config.toml
model = "audio frame classifier"
dataset = "single English nouns, adjectives and verbs, spoken by a formant synthesiser in many voices"
train_examples = 78125
n_mels = 80
hop_length = 160
input = "log_mel"
spec_augment = true
win_length = 400
num_classes = 41
output_stride = 2
arch = "crnn"
norm = "batchnorm"
activation = "relu"
depths = [1, 1, 2, 1]
kernel_size = 5
stem = "single"
widths = [192, 192, 192, 192]
rnn_width = 256
rnn = "lstm"
bidirectional = true
rnn_residual = false
rnn_layers = 5
optimizer = "soap"
beta2 = 0.95
lr = 0.0029
beta1 = 0.95
shampoo_beta = 0.95
eps = 1e-08
precondition_frequency = 20
max_precond_dim = 512
merge_dims = true
one_sided = false
adamw_lr_other_params = 0.0014
grad_clip = 0.5
ema_decay = 0.99
steps = 700
batch_size = 64
epochs = 0.6
lr_schedule = "constant"
warmup_steps = 70
weight_decay = 0.3
adamw_weight_decay_other_params = 0.05
Rows from block 7, named by matrix and row number. Each number is 500 + 25 x the weight over its row's rms, rounded and kept within 0 to 999. All counts start at 0. Numbers have three digits each. After the name is the row's rms in percent of the matrix's.
# weight_ih_l0: LSTM input weights (gates i, f, g, o stacked) (model.rnn.2.rnn.weight_ih_l0, 1024x512), inputs 206-308
weight_ih_l0.717 093:483460507490506512493535515505535517528483497504497532515493477529494514472475472484524474484500512457513507495510546486484552590540487512548493516460506477483513472502515489482489532520512533495472488500570536497487514497488484504518486530478499503513466482487509475456484578505500519537475474496542486504533
weight_ih_l0.718 102:476521523529492425502523532517528509458501522491494514480476463504457531506516521533507506511503476468540487505499485461502531467475519531503509469487491540504493487505497471499547478469492490502494540487534542494523521501509471479497483544469497499501491524477508466505521459526481502492492459498506532492541
weight_ih_l0.719 087:499506513545513450485487514477513497499528436522518534519471520473493492539514492513501527513486497492507529514477530537506510515504470498494473508542488512507487513508495529475511490501469532487482504490525523463520498484558522473485512530481526492484519493536535541495516500530511529479499532454484510488472
weight_ih_l0.720 094:451541502469474491478559514500498464516538500503468510517500512515550501551513476544497493521503520485503472471479469466520542485501524487495452487488479489516504506475512496524506523441501499541506458526474509497545512526469490541481485516486473487546540489510513504510531485520513484502504516509452520484506
weight_ih_l0.721 093:471545538453547484531507500508551460533467559492500491519494458505511515463475487462518497475549488489472477511511528513516516522530486541472511479472473463535535494507486488499499514549503471545510501501520490501457470468482468467490501523492523492462468560520522510458477504477492528548480475512547562527545
weight_ih_l0.722 096:556500482518477512487514458445476485509476525499487526460506513511493476484485482505483479492494561518488476477532424531495542503468483472488537451494483489456533572514480475515467503492483438503509468521467513469465501508449510530504488514522491492506487536477521536522463520471491501515471461484513461520537
weight_ih_l0.723 097:538549452497499455507539480491506546493478502462529521543479520504510489502498455521489510533500452477489522508482493531467481468529515522463490497517527490487505503487520438523524482437462440499518513542530537517445481531549502479532490519544512468461533498433516514467481491499527524523503522483518485519478
weight_ih_l0.724 090:480469533532548538499508491466477526446480506506529458495503531486516513532473461515480471470497470492535480492524536488541536519493484511440526494471472510541484475521522484501558542508505465495507469563483509486496541445464473486516508485504527505498544526483517443498534490487487515492499478477501499520503
weight_ih_l0.725 101:515480521502504500481538498521498473515494516498496518452465531481507490494482480484488488496534497491497509444538463497499502477537514516507528495503517533521493478497541486481494480527513555507479474483458480445512511499516495523474513501504475462486498474497484512525469453508529523498483516538496455510518
weight_ih_l0.726 087:528465465503460486459495498541530489482518457514485504508491499549515487498473474469497548495528468483551521499489429529483514506481514486510490499492457520555487485484469504461508526519476491531529495491508496458555513519469514516478502477504506514512493502519540468550478498495509466521496515547495501537508
weight_ih_l0.727 085:491486537493521539500511504505518503529519478439492542468483536538494538479514480482488510511534478507490474528482503523470505494493516514499528476491555479498499486497516521524491503519527508492506524487485488486457488507512488514477487499500536538480485511474503525498507459479513460489499515483505516528450
weight_ih_l0.728 095:472512487431483527503582493489523512505482470537479495509515533487462486482519506510535496499490471500469524532501516531521482549524477497481489500550505543500497510477492498492524480515451489453556476497508505559477461519516476499494475490465484492482500499491474511485485479532489459535540506460492497474498
weight_ih_l0.729 084:501473451440501505506538493552536512547502479538477512495501525483518472465451551498511440480518510528531521497478521494498482577443485487524486521452486476545505504492511477544482454431516487505522484478468508498529553503519505488489472515488502542508483478489503522468525540502496501473495508471480463486537
weight_ih_l0.730 087:502531513474528512531507510502480512504478526419512501479504489538489487464508509502494515495481522542446515488475526516485471527490487508500478546520504526506487494535545471504489471486520557521520476468458538498558559470547497515483483524487497490520499496490480474476489534520557514462506501509499507481531
weight_ih_l0.731 093:501534458497492488479511500469500487467522504476504515534464487502491478492517491450447447509523549486502533546522515514464493502507454468520517537500514506468516502495505542533505518508499483487545500470494525536545541548477466482507510497501509553489503546495487498495539510490506507543489498460496495501516
weight_ih_l0.732 097:566521522525465467515477530483480490500513520520524532484564542506475462497523500502531456533526595501542529485489473457504460480475530454508525467461508528500480477467528485506523502504488550483498512501479462566498492502504476490527468469470492537494532528522457483492492463487497530558477490502515505493471
weight_ih_l0.733 092:522498472453469536472446502506493503511483471519488487533485493489481496462509513512493467513542476500530544502483537477448498532536481525533487493501498483545533496517512536511510543499485540464497481511515543472514534483524462450482503525498496486500556480468477542509501455508526512523454491496517448529568
weight_ih_l0.734 096:480493506479512524503482478491544500519483485512448508508493501494498495433476554512481515517491506510457510474520516539558482503494490468509454454546527462541487518534531480493487496499468505491496538487522512518493512517499537495463474488510487488500499474492515487482511513556507490457470443536444493516515
weight_ih_l0.735 091:508485488490515513523488538518526521461532496477484498516507507523513518489490497510497528485490464473478483503455476515466487501483487516541494501500493506497477474494518486481514546484546511479506469517491510526517508525405530514518475480526492528528471538493494504521527539475504477483500462486500480542499
weight_ih_l0.736 099:462510537423490529550469495487494529501515543519511469481489474494498464459500552473482492502527463494500474477518516476466496519489495514500456509488486513503474530511548540475464496512512512520489497516517511519486507500461577505506488463507462532464514497526540441497488477499516469479491533484475519518496
weight_ih_l0.737 094:486527524489515505498463466462511526491475499523499471467496511536527513476481487483508507490478511529518477490508514504450486509533505482499520487486511493509515496470464501526464511449503483492485482489528470511419484484537484497480544465475474510508542529470507517518508529551549467475520526490481553519497
weight_ih_l0.738 087:473532501484498510506512516540454498517487531503467479538464499492502484532504507506500518478497539509522548508488526512520519492512526488464515581470500478546491502490471509549497501506504500522482513520513485492560489548518465532529479495470488484520509503480526493483551511530488508527497488483467462520485
weight_ih_l0.739 083:503485468488471478534483453525453517552482509461457471499501444508490494522475538537437477523543546501505531553473498561498463478519518520500565564505501510463485484478494483485510506486535523528516526441510479479476502488497510494503498494503532500470490507468512470493519496483488501514495517496479486481511
weight_ih_l0.740 083:534490497549484504495529473485511500484478542526540486546519512528499481516481487482484514494494488510460486505544495500451501450526464516501513484452508483481502547494526510481511468475485497519477550479498476490498464533526476476501541477460505538486448470516502495524500517511486519494512472463475490472535
weight_ih_l0.741 102:526479502483522507457496538512484516466540428506499488493484502578460502472514507531506527474497512506499510487508494507542522482456551506492469489458480446463506474515484469491493476559509518456504496501501519479529470496494505481505468472537499501548493503495526489512505505541470516507493488528464529471514
weight_ih_l0.742 095:551514465468483514506531500456503518476497504511515523532508530458485471456464489505508488463508497475519453520523486499496502524515509470472521491507480500513509515503495540491511546475505482453521452465489514478506496514485456502500501526521514514472529511514548542454438505480477536509483487469551499489501
weight_ih_l0.743 095:481439499528497484509515524565524473470510518475510528495477458551529470533507450544431505480513507513491532541483539516504468488461476515569550519479506481530459507489489457493525513508467479535492455518543489508502464511503506525480512500505444523527523488506543514533502497517494538484501521501547490506514
weight_ih_l0.744 097:513533519457481544491491532526480475527480527509504492518465530476485520502524480499540520550498494496507465461514487533498473531488546465478499532514453504483516464499512508476493483473497490495480544471445535510478533482507472521468492498518499500493508526465486532481473538487522524519487496520494551543508
weight_ih_l0.745 100:488506538456519477489509526497518475499560485493477513488491467504494511506513530525463535512489487476512502478470487468446531516486519525460483500482534515517524429496497493500492487518484494489492524546526494483476458509498519498501487516447509501477490466429503485509447480524507515528479463467483463498494
weight_ih_l0.746 095:515471488510512494532498549490501511502492453527513488512526503515464562487505454517505509507458474504498500480475501450536512512463544511529518520526476518509511502504526511564509485479536491517510477479532466494491446458473478509436490503484502527487502481509449534502468524467528505470517488504459456534497
weight_ih_l0.747 092:516500521473507503465509457502486533504476493505504512481521492469495479496509482529480545475500481509499500494541513558513489494515477479496452477497495547507472481521531459515514501515483479475529479496494453492516506564504472515515486480530492496512498502461520520505518459544493534491517514444500464497486
weight_ih_l0.748 100:515502486534502504479495501503481551475525506498548528439490537474507523469485489485476466441529520487493547516504524501528498502514473467498432467509489505501465492423489502522518471471496490484466522490531493488431533527510480501519501523486483481496504518468453495502498503562494511523476472485521531515478
weight_ih_l0.749 091:529532542487489541486491465513457537522498494481458536493475523525495517472494499543462546536473519490489499505510479548507507521480478502438491515488533451531485488479524559482504499507513508497518535488466467510496476530488461482499498492509474492492515515508546524459465539500480517528510510471550509517499
weight_ih_l0.750 101:512463484513484566505521504455461511506529537536496501492477496514530487520496487499498480465489516495439506445487539511496516448498525459533495521531484423511517507501516525534501480503512515522527525520526449523482487485522533527509518497505523523481514477518483515472521452507476490484514477499541489491523
weight_ih_l0.751 093:510460484490507518492489560519468465530551522513506489543526549502507496516519476468491516484480518489493491505484494482512503512534521462509516524508483538499490455504484499519505474491505482485508544505481506509525479510475499494529454505517515487524517474500538540459533513526487516566490501476505516539536
weight_ih_l0.752 089:533494536500491478516537527511479466488479514522489514517510478534521478538478522516457527488509476509524490519523474494495482438519490501559493520475499427511508540498480559501522498492514545524455545513521486517513486539526507498544522458516501463486471456518497471465524548466492473482519493529540547495492
weight_ih_l0.753 101:511517492497517518479475505485482509508532484459498487521472520506476536458523505474541479475509481498495500562523498545512494504471460487485510467478446544512509461498478475564531474525519463542463507525489483531525464452501501544499508520500542479498476488532525525531512508514492480525506519500457528463475
weight_ih_l0.754 089:508542490536518511495481500509495500470525501490542520470520487504533470466484478487492522524524509501516489523564506526477481506473489474488529493498529534504495513460462478531470492489533506471517483490455472513514495486504406499481508514493516490470493521496532529491466519522537442463489473473475557479490
weight_ih_l0.755 092:510494521431517512499485477509496542526468455488453494462504485491521514503481520531493470456499526511516497502492505499528495507550452483512486469473526501499516542526497469530547509501516535506487478542496492504470551480520499541458501454491506509480513523514520498475539515501501528491469490469513537501488
weight_ih_l0.756 098:474536478501507461473542491491485488467515488532514512498470476514488464540559489480494527488501489494545503514437543510476513516529530488457481519469504481490533537526503492462516494523536496513538513480472496520515489543527477524514496489487499488502509525503475453479494525507491501483505483515526464491510
weight_ih_l0.757 090:505514499519466533522466537495505449526437487504482526481514492452484475501501501512491488468502503481474505482465456493521500530487502525515484513495504501502520480530521486475519469478530469506518498480501502463524531487457463489504520488501486484544509497506503471515526512513463519433553497538511490530542
weight_ih_l0.758 095:508522521522489537478504518509528473496517532535492481504453554484525487496452535471499531491514413533535518484492485494513497536486462546512530515504528463495480521495501461500495511533482502489484473532480495487504517490529499472483459519482484533504499505485505497528473513497503488534481505523499490526519
weight_ih_l0.759 092:507493525544489550487494470487487487494523487505525492515531496501521514520473518529499525467463505512471536517520513502541505519501458535509491518531534480489493495539475437484494479481529519534498506499486510491499575495516503519480522543520513501493490502531484451480527530459493508514564508509498510508477
weight_ih_l0.760 092:491500470514496503515474533505487493464492488517522484500510562461503498502498507529478509503480508531512477505535479512433487486580455499500511475498518487492535484503483499489531510476483487524515533473471489528521507516525534490526512513521476484433521451493526502528531507493469512513435458475529501506528
weight_ih_l0.761 094:504514502526503455508498486493523501466508477507499507539491507479522486483524515515537498535506520527542508499535516503515521537524546486542501480480493524493452570484489542524452490478499520503484499474485513513514501493503499535486439471489483502514510483560509510504511502535523479529481489509508489486491
weight_ih_l0.762 096:535482499497474449513521470474497485483490499499502530473503481485465492479518450480526524470519508515493483527524518505455467490484459498473524493477467493511485523526502515492533502503509497505480499516493515482520477539484467534486523496470508531513422540479493544474464492495463495496524485494532533522509
weight_ih_l0.763 092:499457497496505523468467538437523502538451520488530489543510517519515486522503521492544507494500516521467492468491543473496466494528524499462500469460527560512469485493505490528493499509514524534481514517533499496511548506528496511481470520489510521529490500515519511464455492533481525501505524517505472508513
weight_ih_l0.764 102:526526493466518519479460527494521504452491486490521475500495493520454521497527491501496508526486484492504527484453499479524547505499497470492516507495478489489483454499488473496505505515459480535486533473538483462481508499550483526473502481482518524516470504523481531496503457493525502531516499519489506453512
weight_ih_l0.765 083:492533493521484494467506473533488492477523550490485510526482494472513522555533503452475511532514490462523499479548501481461510532491498505522507480521509535464513485476493535472529497517532466478499495514503474518541495502568482488487482486533517482535415482510519483517503474495445510508478480523535537532509
weight_ih_l0.766 107:502456493522527492501485520506498458464517535520550490476531506466514472486486496523490507535514535491492502509499468529477509488510480476495457471491537519476503493508507555516515484458517501478507512492502506477518521508491451553511444498528499477504473492554479509511507517498524477503497482469503505518504
weight_ih_l0.767 102:474501521498493525471495499485532549557478495499517462513503467540483489491466537478486529478498504489513549488514485494518486523499541491517494513479439490473495487495548510543499483464483513467520505506505541465515483500492505552458504515525484511452473468525510490480509510520525480508506479490489503463512
weight_ih_l0.768 102:544464542453473457503524472465512531536491454508468474474478493517486487506520528502517492521527456533519514489564499490534465512512491467459551491506539539523521531537497518515468493491484529538531477532487461489489523518495477502504520499490492517509521470487468468499549509527477502518530524560507531494524
weight_ih_l0.769 112:507508481516520516528491471519491511473497482499497541516490526467508531517506494504509534439481493481472545462546494533494525514523513491473490472501472544537458498530501502438480490529486524485438540501480467526522512487494472477542470487531501546529518492514480550514463447511502520558497454520516501482507
weight_ih_l0.770 103:511492505489489493459518531430476509497504514503486473561493491497475497547491491456538497509505496500485507523486498524553510523478509504507521520493517512480490474484499466511461484451543492486530512509477494496483528496512460493495496494531511505540540509455501489479493538544498486504521468478479452478476
weight_ih_l0.771 105:504493539506488477466534508506511504501488470515476485541474495451513450481497504510478506506526531491503544476474470493471518487506504523505541504516479521530547501516516508521493527492473495465420532481485486523576511500478501537535493485541495510537571489495471550476483491532530516476445491509480441514514
weight_ih_l0.772 108:450474487507533468497488462482499469545556465513490524509491502489485523477509503517544502498494473464514492483526474560482496463548479491495514497527460499508448514497517545489515537459510543542485542503491496497505508465517436548450486497498483527546520543475489536486502413496513491499500433503464513458505
weight_ih_l0.773 095:455490505515515524478498529480504500489521520544534482482483521517503494475474461482520485512495528514463488510514470493508525532502509536463485495486526516499481520520512496459486529528484510512489509505474495517524477497454519494549470489486487452492502468482505484493516486513546468511510524502490497489502
weight_ih_l0.774 093:499459485480530508538527466502504511535541516500513510488490512522464514510486510470497472503509507558484497468474503434488500510503508499508518553517461481493441479451514496441456485483493509511550533515489462508518500481522566487532477470514473515506492439500485497472509544539485473480475480497485512483475
weight_ih_l0.775 093:468538451481472513520503476499479504487517483471498469484480518522447474516517480482496462481532457534516478461526465470519476472484503492538486484493515552491498507485496515520526450507507491424482500514479496526514444508453498464534496487552505484457462510453495473468536509456518522509504516479470475528519
weight_ih_l0.776 107:489530515459489543474504544488508471454515459494513532499482488483540509546514528476509519528492497497523521489511544502531520473530494515520479501486490475546509507436512541504492469515477498512486504497542480537476469487486459503511546504509513499494488490511497432482477470521498485496473491522468494466470
weight_ih_l0.777 104:534484503538486499542493516503499501510503513499509494474475561537510525485460459484519488475490506510496451493517525513496503514494523520455480526483543540509481511483501495539516464534473530459496470500503526543471514509491469441481512498471514467473516548493506508516477531495497580504507513458529507527526
weight_ih_l0.778 110:444508492477494537476511501512481478490509471532518498518442443518532513513471518504453493532523537536441502447552528481490513512549515566488470516486485536492541494500518489555480502466485460528525518543477495523526476517530436507528522512508489526527508451506536502527519513507504485518500485537495508495512
weight_ih_l0.779 096:495495483519514511494517502511488491489528497472518493511478509490498487513457525478512582534531508524523481516457524509510496486482493499471488489509456509507508487480515426496499493483459450477468523520510498487472534533535516477500526518548508547510506480523518468405472532501496505500506477489549495497466
weight_ih_l0.780 118:451515526461513539494498519446518527486468508486487469494505481516496486515506524507448483488551491484513499509498454489464527489508493512476438513500485518481507492505514509516476479444572508522495459468454524522452487521496475517519479470485506516463510541510566474515536516487483512527461515502437497531503
weight_ih_l0.781 119:553474524501475483479511500521510510447535497527463559479493520513467512481480519478486485529502495496472475524486473477528509444490518477503503469476529546491502525488516510512492435494474456511501548464494472491491503466492500501465460471549477502565526494560499474530490502467523530540521532504487493496475
weight_ih_l0.782 098:441518556477486471491509480536485518455496507491471518523524461486560462494491481514467517501501512505537480516472500543479513501510528454477503542499488537520530494546435479513478492489514484541442485529502532470571506539498468520547529492521524505489532487518502488482460504492517457505504512478525534475532
weight_ih_l0.783 100:494517503489527476476491483472462492509475543521515525498494508496484518542469483496513474547486475501508491544466465463494481505571542537527525520498486532513488491473543504504456515501549458463458526531478510519470516520551506480509502469522467506501476511519474495471488476540510513490498484519551557476504
weight_ih_l0.784 097:513556522523502473526502531564490481523500466477539504507523438509525543534496501512480522478496511508475501498525535524533461494513541509512521508506530452507493516481506469533502544571521491519526503520501523503438460469491509519483475493447520516510525437483490510458549493503506497481485460491489526549529
weight_ih_l0.785 099:453508521509532514483486501476521484487491471497531504516528510510495509463503535506457548491517516488446497499504551504502512495520527516405490489505488512525501482525489466481462552586521505478483508486513512500472480511501465502509505533500481495500480487476491505513490541545512451451503530502489503520527
weight_ih_l0.786 111:504539489476533514477476490494489497500544519455515537492477505514478518531446527517510500489486492522516535469552464509511474532507502474517493476483533504533470481512525455470527513486477495489482524477541479544508461505505498447455481462469446535478513499530523490517501509455510480446487505507497489494474
weight_ih_l0.787 098:542509500533482495495488502525518518462494503545532509487500506541497497492509464475541501493498497471510515498456482506475467484505512482513493545492505545473480529530423504493504499478517472492492524515523492476496477509501478504482476513495512519466483496476486512479538506527515529481506492462446536493505
weight_ih_l0.788 096:479494498542542502487466490499496510460538470517457535480513494504496528523488540548482578490506465480467491492494525495480529497486459464520456545506553549515494544479569518472480477482491515491478497505525536531475505485471464522500494479491527446496472528492457485505502472503540499487515484519511492513527
weight_ih_l0.789 106:524524491483489469530555490495495509489505503515527478547495499547508511507462528476503510504508513500511513485524454511484508500488548507465490507490488500514504508491483490499498544472502500470550497519518487475496523541496488489478507483515498544523519509536444532514524521504457508492494475536453514519503
weight_ih_l0.790 083:545524539480521464491524486497477485475505501484485473491502477444483540514499525488502485495499516485503499512518493497494520516557471525521484474546535508509517507480489540501528537516490547536470550486470448519464538530485503478541470484515543545530494490505429490482459516477503496556452530516532496480472
weight_ih_l0.791 111:490524467522484503499499467525490485533499463524504523464502500471492509487509520479515495498461519495538508502518516496465470501507551465494560460500484494574458538491518497527513497474507489469525491515491496526510515492493454538489532507487556486509523512531506497498485525475504526469517492497523488514500
weight_ih_l0.792 109:514479483528528460526505532506479464512507497499511529541500551463476500509505489487480490497505517478494462468511502514494524544532530472439530441445494502498486476526505506548511528514486493487547468506452522471504549491491450512516508513487498476541532546472446538514523496481527513516495465479467494537491
weight_ih_l0.793 110:498504528498481487512501502530514490438535488462471530496508493512529474506465461515531505489502514473509488525484483539511513485503473510533544495492476485446515545458482501536534475504523555500510517504472512466483468463558443471505506477496483529515464510475511465502494493452492452493505491504524497475474
weight_ih_l0.794 090:493505542515483504476517522540496475481493520472491487488503533517482530494469462542529516484504474512485537491491484515521515538476504479501496505523506469526488474512503499480443515496518527450505494489513579490513487506485515529504487501447508549525547509511516469504488509527505507520502506477500515502444
weight_ih_l0.795 100:515517494486540494458534473492488471503489489511489473560515510494463489538509530465519502486482532510551465478514534504508510487504487480503540516526495496542520507489477461518472518477534487486513486552489505508495453534500510479465529497511488499503463517491488457461557466478568507503504487548475529493479
weight_ih_l0.796 107:507491525486494520544502547527477489494506487501505515519498502502475440449502529523514528508450480490497549491491503487494482517510468524473503511501511534498498500483499462511514465496504520493497485481515500490520496498497464498500481499459517491488465500496526533515484503494500516509494467579477458494515
weight_ih_l0.797 099:475554533515467475499504524511478535520515485523528506518477501514527530512529523536475484493494511490509445529511526481528536471434517494488520503495491486489495499477428529459507492513480541532506493513528513558453485501496441470512488493497523469477482477497489487494482520548512520483485503477502543538530
weight_ih_l0.798 101:497512480508503417477555510505560505532507500492500500477526486475533509521478529502489533519496510510477484487493519506501479511555520501532498436565475500520506485510492480489530485481468514518500526497500484537468480511471460513499521476521502473547554487511504484549499484547482469504488506542502475510489
weight_ih_l0.799 108:457485507535458479464532513520493504521544516478475543501483490529511509451487522493482457432494468499507490469486476513521528506537486499496472512483472490543522530471499533534485487483470510532530471517475467467537511478463496501532535463477517519521487482503469530517480513503465500451528517534523514441540
weight_ih_l0.800 102:525537487524495460525510531479501466539541486478496523498538484492490456504490491493531470515504486447515476522505521507468495476478493480509517507476495444490535506490545475535511517526497552503515536479565498503536536504517463458464461457510506484516506515507494510521518491479492479490517489461499532483449
weight_ih_l0.801 118:453490512482528510499473500513524483499536497510534506475511517496499475521490534510543535506479490477519498555481544504551490470478488481515525489475510496535500508513546484498534503463504499492458515496522498518472544501481516489508512441464511521506518528522499490479496515456529512532545437521461481468486
weight_ih_l0.802 083:535485527541491470473499518487492496502478509487421542496525513485535534507501445481481474529517540514467508486472513535502500474499482479502437487531473536506489461512477489457526482531498564470460517501510482497466553497502521506511513499502487512538509493494503525463547525521517514489506484509485452501450
weight_ih_l0.803 091:493539496500514501453513527520471418484508499455494495469484476488535509495522472516473513564494545488543487541505490514493468468472544530534462528514512524501485492454469524498484516481470503512510480508524511485460520496546468458514507491510486474498490462498507523471537516485452475537494510490500495508506
weight_ih_l0.804 102:469518499441492464467511498503496521564488501463541453489489471509489456464474480520537524513474481525503552474498500497528497505519542487490550521486513517520492527570521506511516495500450522529511479491508481500485506536497505465501490485505488513478495506495496486519516500517527507462507477530493483476486
weight_ih_l0.805 112:504508470488496483544474503499510533480477541505476505568510474510496492510531523516490438479505502494541492513483490496507517493495509498496479442440483491488452507465524505514491474497516517462539500483517537503485430498495497519475520490507496535525509540497549515548484511501469517514516506545499543504532
weight_ih_l0.806 101:541497500536465534534504476464508476470519483477490516500503475530495566500489491464483487473498468509466518519507499522512524503492443490524509518465507488454469460539493511506429513486485520487486467502495505529472493447480444536517446473506497481531486516462451472514451486526477527552508503544496467513533
weight_ih_l0.807 116:536504517496505475468485488497508487482490506489507511497457501522494479477515514564509497517521472537477504548479520532523515519524521506514456493478475506471502492487531504479514508506462499496525460495446555472486465467464537498493499488513494442530485495490523474500508528517478522528470508515526475515525
weight_ih_l0.808 096:525494518492456499505453495521496517489494476522516460481512471454542482494522474492524503490477457484497511519476490484510490505500529479538466472477506503479504474503453475490483514485517498496499488518478494510479435462494517505505523486550508510483480529476514493512549472470541507475460495540553489479454
weight_ih_l0.809 101:484497498499537502544577475554509508470510516448479497491478534474503493511524502520526462491479500516481500471492551486537500464460479501511437482507458509532526506512500430479470493485473491457549462487460500480479519502512496491498464498511486526518459518515520497504431539543479550530480517483521477500487
weight_ih_l0.810 104:482525493509452500539479518505498489499521533500555526492470512479520488493495516521522499470519526465529499484494504516467498510490462492536506521458492482514523502494532518529511468476471504525442470525485517489505462496512454520534479529482502501483476489503501525501534489473484488491492503537499511490476
weight_ih_l0.811 105:493474520527479487482487487500494454465456499543490499499494488507506525529478496471533485490522496525513510502517544462482470503529464494502496478527458525526542462487513530482482486494482475513529472481466514521516516466500435507535512515491493495520451477470480508518518485531531508497512514540480479542535
weight_ih_l0.812 091:494490525499496462549460463511491487517476507491473519519509463520463532520507525491478542519507525497510472536542509479524508501544504527515536437507486494514474495553533467493484504487515536487488473534556514512528501522478547471483487492497492539482453486516488491502494507473496508530450486524470515543520
weight_ih_l0.813 110:494508525537434489510513461532497500491517540464521485501494509482495504485472490498540501513485435491516545503524477525515492505474510488474528480484447497452492508516481460501472451520521504453508490515544498519462474521450481490512502468489498533531505508520458487557510506515511495479464474499490504463486
weight_ih_l0.814 122:525506548501515526531489471509495526530515493466455475494473502515488488520480497488490458535475482452495482515502530516480525518497522506499522498475496441436495473456505518508524456512540522513511468505565548477476529516522455490496513466497509480468502464524477480486537498508517501507496497521495522507460
weight_ih_l0.815 095:522419485491517509503519491467473531484508534475489482448471473521499510480477514468529531482469497515531502454494558475523490439558482489500523479522481507502486476547476519508453519519471510505502517459496507529513504501493545479534516523508478493506498497513460557491482499528529523509539536439487473511430
weight_ih_l0.816 110:475479523552512508486490513488486523521510496512518524509528488528527501488468450512463522440506512534480485502541529468433486520460481497504487468464493500435467460496513537463473446473499478523515531538526551546525519534496518492511462542509481553488513537504525520539515510541463486490513490491499502497502
weight_ih_l0.817 102:496502467497475512510535513494500485519497473545552501515497472494527479523516484527522533518478481478480517472474436478509492511525542509514459503528489456527512507486508517467460511520507509527501517480492519510464470534500478480501501515510518507489442497509499490493540510480512519462449536479530533493469
weight_ih_l0.818 100:509525499515466493478474498469529479521521496542488524458512497505459492498508504486541457483525522498518477522538547504528517480492527502513477506497501449523526496511460520488564505503501520482527518461461508519502517497499537496477476483476532492498502472502503484477493535496479525468493481558528499501457
weight_ih_l0.819 093:517472527497530539541509508482496505484512481498537495541475475508499468548471495469511472470520527517510544512468497473504491504504510509533509509534489484494518459505488534516492514538477441467492467493514460519541473528508492524538480511462528540492528490522509496464500450488501497468512478499518548504519
weight_ih_l0.820 089:502525510503478477489512482479524511493481477474542511473562514540507492540527480510494509483454478534502523545511461541474474495477524457536463496538473478480491554474503533516522508484487513519497510498511500467497530474512495487477520494504510482521538480542530479486469484533521530544494526536477482538476
weight_ih_l0.821 095:485496437456526471555470486494500495473497527487534496492554512478517468477477445448496469483501521527529491500475499506513565442503490489509538401489484501518480518449476534519426477473537521492532488506516487463460509498487465512522508481510491484482486554491466504502484503494500508509532493463481555498509
weight_ih_l0.822 100:525489503510495549467486486496549520479483501448498524507478473478486512523493542497462468503535502521495495464514493496519540530505479513459516532471486532475494530514495480502502487512516529458484475463494483485550511516489509493484483475523482533537502499483499503484550475517523529494511468505462533522467
weight_ih_l0.823 103:469498486500484493487495505521525492521517515519541474475494486461535474499482485515506492498524519472511490508490468525467499506497514498529488554518498530469527527464506437485477495483523476485495491487520496479520511507501543491495510514521510489518502499497475472512492495488507517502533523519495502535499
weight_ih_l0.824 098:519536479513519464533479506518488452461542496504465526526505471504491484487511476467475452517477515509534502514526509534471509478523449467467513486454505511500516455507542511485526477457452485473516474466554499533517526523500519484487539467474509513465522547443463540510519521488462490522515504516495536518503
weight_ih_l0.825 109:495493484558515505458493530535507492452508506478504527462527545517512481495517517506488522492476471491506491487527515452481494535487513482523535476487489483537469458506457449507530500541478495497527541517474499549521511506495522517477463543497508496538504544503501535455527470513508532515497472467501450525484
weight_ih_l0.826 109:541508553508481539525544472510499512495469488520517494496477559543450479509509480463517506543500506515520496508507539506476529505519457470483461526509443510536462466499494517535487443520525520498483531513471498506497545546458504546525519485503497455522486558523481519478524481484518535529515476494496490518499
weight_ih_l0.827 098:494510481533508504487493465487517544500517424514482489450491468518493450495518565489492506489475518509531523512474484498489523440497503466490504510522523496507503537508478489547480499441478448485498500516462509481546500487517503550500475495474500513460525461527487492501476472481463441477528499471537521498506
weight_ih_l0.828 101:473480486512491472489514481459486547482501462507420514513499515513483474506474500508510534506495516492494514478457521470521487489505497485502510456524482480498506521508511469513493502486497450439480532499500478511490538511520482470522513517486515512524521501503514538492498469500489465528511508458496494515440
weight_ih_l0.829 093:528517533497504524464558541489514507523518461498477491528477507491460499521536495502530488498497446490527470529459529496517492462514571509529495484529497485520485546507504482526495481513488507479477506472510525518478459506492513527514522532473508495475529468471494530442529487518505485532460497507530534495486
weight_ih_l0.830 113:510460513500532465506539486501504502537517510522478473497478526493493500481510505504537511502494473499452465547514528471536503481486490483493476486499506536482521504483535474483480514500496436466495500471446475533496516485506489502469521507502501535473473518504506496477485486477459492496506502494497542494487
weight_ih_l0.831 106:563480501542527462451504488511510514501499488538462504491481496526498529518472492509476510470484475524508534481522500510508507486522527486528528512529487471498520515490519523490470506504514518514539460482499485528540462500488522445498491516500487535497481477513490451522505458509528466476482461497495486496519
weight_ih_l0.832 095:488468488489494463493485470497503485486529514521512487464486546484547467488536512515493470480496486510501466480490485471484467487478484478518508490519477556456514477487494481524514458517531512489510510497494518488455510479505475503514476481473471515506520474514471451517505512489457477472481504483504478481523
weight_ih_l0.833 106:522472492471521510500480541536527499565499479506457473526499530480520466551509493548477506483508458512478498535489483465419483528507481487531514515537498472456467506491488572487483499521538515503435478477520513527494517504505509465514492522505533504515489495486437491506511487502550451512529534486512538456512
weight_ih_l0.834 099:500514532519488493500490492517495496525484497456468467536495464491551479549468496542481518473467482474496492452502488496478474508512466506501463513501555496512522517532506471515469511503518516521490458471449510439475495520493474460539495500516476487492489550513500472482481489487497433511488511502479509545487
weight_ih_l0.835 101:501512538487501510531494495504501547469514506452487494475480486511483501498483507507496518458479481475460476467525516505486494495495522505464560502481460505455528474479498494535494482522510500500477516441506529494518465513536529477519524496497499469471455497507500530486459513497489511490541478547483519480452
weight_ih_l0.836 114:508502482490510533491530505531493445471541492522478487495482476542501540523501497491515484505490514461486534516476520504481529477505488471544493575503496530516525490505505448420491525520499500483513504511488501467523501510530535480532503515480502514494474558479495498502531514498485511470506540550496522462504
weight_ih_l0.837 098:454503497521468531473518536504514467458500499529451520512470516531494507488475470490491494491513488491497481482529522508514522481461479512501489504457465472511527487506493475478455510505514465517506510484491447526523516516536493488493535484506524500505484508452491516545513474456455513513469440497513491526480
weight_ih_l0.838 098:492475507478490567510516464524513506490532478534508523506499527514506534485485492498506498515504495490537480459518519479510483528532487499479510467479537512497472487506478513501497488467512515504548485507488512546499461470503502526520443503500458505500460517505531504503449530492531472501491508507458451507490
weight_ih_l0.839 112:498469505497482518497524519473484500492487523527504518554517504480505525523492486475474481464496480462506471492487489501516496517501474524486493537455498458500545445494509475501509514483511536467494473518502467496491455499482480473507513535564483455512504496517534518477476455506492517469461507521520494488520
weight_ih_l0.840 096:521484467462491541507499540542489494443496449505495493526526542514535476497488484452501494473522474489469493498531500455553519447477562502479480487490517512502497525490508547516475484532503501506499510458502478487510524490489478496488483494486532479507498467498468548498471500496520496519500510511491477496461
weight_ih_l0.841 090:562517510497513516512453488503489468539542535493457462497516477498522518528518518468480473494501491511488528463552544538494486517489530477485489505522525526468495519474513528524466494549478519499532509478492501513510491546509455518510488501500528532540454451525526528490528537504515555482541473493519495517508